{
  "model": "multi-label image tagger",
  "horizontal_flip": false,
  "isotropic": false,
  "widths": [64, 128, 256],
  "num_labels": 13,
  "beta2": 0.95,
  "eps": 1e-08,
  "batch_size": 256,
  "lr_schedule": "wsd",
  "decay_fraction": 0.2,
  "final_lr_fraction": 0,
  "weight_decay": 0.2
}
Rows from block 12, named by matrix and row number. Rows with one number belong to one neuron. Each number is 500 + 50 x the weight over its row's rms, rounded and kept within 0 to 999. All counts start at 0. Numbers have three digits each. After the name is the row's rms in percent of the matrix's.
# fc1: MLP up (model.blocks.12.mlp.fc1.weight, 512x256), inputs 111-147
# fc2: MLP down (model.blocks.12.mlp.fc2.weight, 256x512, transposed), outputs 111-147
fc1.242 103:510526518558498488438533402555552442388481515467613429690521482503486510486538431535463553519484591508494487469
fc1.243 098:502463514486521569419522463602536480446477544506513457514495454533516480492562534437508572550508549520515481459
fc1.244 096:460503454521510505429468380592472614523473498509503513610552455514484519481524452502452525561623505595519427532
fc1.245 112:582492598541405522539508466476415568513485542444527529463535536498522540566472519394496512558463441479446569412
fc1.246 096:515578532431524365553470479606542488589516407522493462490528418499522514558431400443489501491539593519527442396
fc1.247 101:519501428526505529625484526461543503501521576495540446612539463504504431499551481495494408459498434504539453475
fc1.248 083:506458509501504450562560317577514551512516495476445483433534488475508492483425488525506504496516478349549471494
fc1.249 091:493602325577484434427525539470576487562636531478517464507557532534536568427513474547524388429447535490471455536
fc1.250 099:516547459505517434452448536547492547442459486513457513481521462530500368570548505454432452504512482564542499454
fc1.251 104:470485541579556389509553439491450508511508516550429441567529492652589566576474420485568428530487571394488498501
fc1.252 096:503516376475538426491503433563538517475487441523532458462611454579520438517505472509592409463426455499460424524
fc1.253 091:506427529520460434506464492494496523455402517549502516521490516541528464453501442523438611525537509467549510468
fc1.254 084:465446471570489542563494526439470524493509539554441417463517486496596638514520454455459559537504615528530497433
fc1.255 083:516485526506474498584458276471511501453501487502514516496558512480491526545479540492533591511520528364488549473
fc1.256 108:435514502467470560549540481434460539505606525627439547476534458499487495639553529427532457473475436579451516438
fc1.257 112:417573441555554410481528483512423511501572441475369481513490493535508563515491434529398520586485487559564525473
fc1.258 092:505599314583446499502549509471620506537611555468508513517515527548516577466531424490537404439452511468448433543
fc1.259 118:510440492546420530433441428540462555553524515551427480472435444537506444561489490427495558452543485474481401570
fc1.260 087:500514477549511484640517685466475422446534499435545532465543515478505509546364510491572482440523508293447515458
fc1.261 113:542500534561589496498500445564485505463499555481466427524497522524536511497521520562554548572579483476612533527
fc1.262 118:563437519567366487444538493548468564608506501545510447430456471504514424549448575464488506464520465470481404471
fc1.263 102:495551511442510500519473501494510527451416477496483465506543433504492461497538533510601448475532455482491451543
fc1.264 106:529570457459502471487464605456427545411551480566507471591534501476481496498514493475512473548516495570421566512
fc1.265 098:451493474483572403503564557593505475579573421544443501507557485583536535499483472365505501490596596409490445494
fc1.266 108:482392480501532436489548464498494478541542533440475489479540501593665553489526437524465546516516597537531470437
fc1.267 094:347524499491471456546419449459393589507497391454509470580477511500526499469486434428511486430475597501482451371
fc1.268 113:511623524512396509520473473555461521502406495423547477559453511495488558472456516492567470479566573535646449550
fc1.269 108:436446509475492474491480536463520560456577536443439464496578507547620590470485448548458460540540549457513536465
fc1.270 090:514465450494493508546464242581480559588516459493525467527536513508515483463474502518448524489589485596508477488
fc1.271 099:437566486451515411500537511541478476600553400581455444506471425541544567578476458440510526478574609431558487416
fc1.272 107:422520475578550514494434476515501643488461482556518483546472487560541507566482504512485487500606528511571514393
fc1.273 102:534468358631468527472526562547588530478569479428540523560475511539538516447469521473485477493527522490541506553
fc2.242 100:557428559579555401483422596474515372588480487500535498577397487438598469574456566513448547461536421441441479481
fc2.243 088:501474465488492644513487576440477522569475553443398503531465504641446528486478429437536455529523567541461460430
fc2.244 093:505531402551443545483457537494558486573592475531524544513399473452591515550477553501415542488507463511590522538
fc2.245 109:461539515509491536525538568489403548414433419434520499554525469463539477589476585432491559485581522442565490507
fc2.246 093:436453511457564425484471590439512436513525514561504469535524433453356548583509430415515385510544488530475437486
fc2.247 101:477523470477513481482528488564499517510447553504432535494442412531479568474453467437517357527495528518435435447
fc2.248 087:473490545449507547447509478498504471509493502563496400585450501485548482545494511482519502510510498521491508579
fc2.249 095:495454513511494476501394458516598507513593488485573454535505520680459537451507453608507597531423550534532608494
fc2.250 090:498566523449467523458518542561491428445496428537475511478480483511486516502526395442574444538481536477545496452
fc2.251 108:552497536485438457517484524497571523478524485632477507465490496564334529461436355498527450472454504620511500599
fc2.252 091:521494508521519496508570581537512513594542377547549561532538378499481563520493524384518447523538609515505473509
fc2.253 092:552485513475509527501525482549481524530482551476398474512525533622451445518466469580516505508390474524569555507
fc2.254 101:531491530505484446484502566537555465459475507634485492450441480508371568421449427464503384484451495494492467522
fc2.255 108:510501440518441518486496450501494538490455473540485481536574473481556502523505490489417499494466475511463470488
fc2.256 123:507541420493488494509515527425466538501463430510521483538477626430535379486456606511527671460549451464518601516
fc2.257 104:529433550597540487478404542502596458506459482535526422443463509513460552496503437550530502452471447499585489537
fc2.258 094:483488528496484491507395469475597476456513482491619465554501458675447595491536414590523591512464636517549555488
fc2.259 097:561493548607532435511459440491470493573488523494549519511435511401646492527506597484519545516423483484531548484
fc2.260 096:494577531505496507391519491493478387488500510560533502605521470469557473529497591499543525502536443434496576507
fc2.261 108:422520557605528498461511525460470394466481430454461533488472577385611414549530606468509587496530426420477534533
fc2.262 141:509507491498492483463490476453449525548563399522540492511491538377557403467496610507447628529549467414461530505
fc2.263 096:521555495566523446526531471477452475425497386493471530540515447462454483498551463395439466439568505435525470535
fc2.264 104:497469468573534500454514479490478515473461460601589471588581528426563425549479550525465590419607464427522542540
fc2.265 092:436527506471539485512460560428496551470480539512440495513566507555304550543468368442432477481518509536505476472
fc2.266 100:534501463462492473469436590458567491469526472690525499495507541508364502407504434492519551475533499509416496548
fc2.267 116:480513480506436533476585549499422605482475462544493531549598504480417427484424535438512516503536619536460533514
fc2.268 118:482469474442484556442507498418461533438514514581540538552567522441542415465523575478434586459549496438496529460
fc2.269 114:544476514483453411492376508516643495519531469674527525480456519525443553475476456500530512444494472566517531584
fc2.270 111:488509459470492570449462589474520515497529490498547512474510489417614471587537550522434571475464431516547562470
fc2.271 096:422475520513534441529506511457510431478458522596541493474530427455384566579487448492490369487534473541499412492
fc2.272 097:557494585510532451516617577458398484546517502498452465479508492484511469507504526441510494421406586481489497466
fc2.273 105:544429538520512560503435550591574463510508460576570447552537381582476576558476479579500589503447596459400575453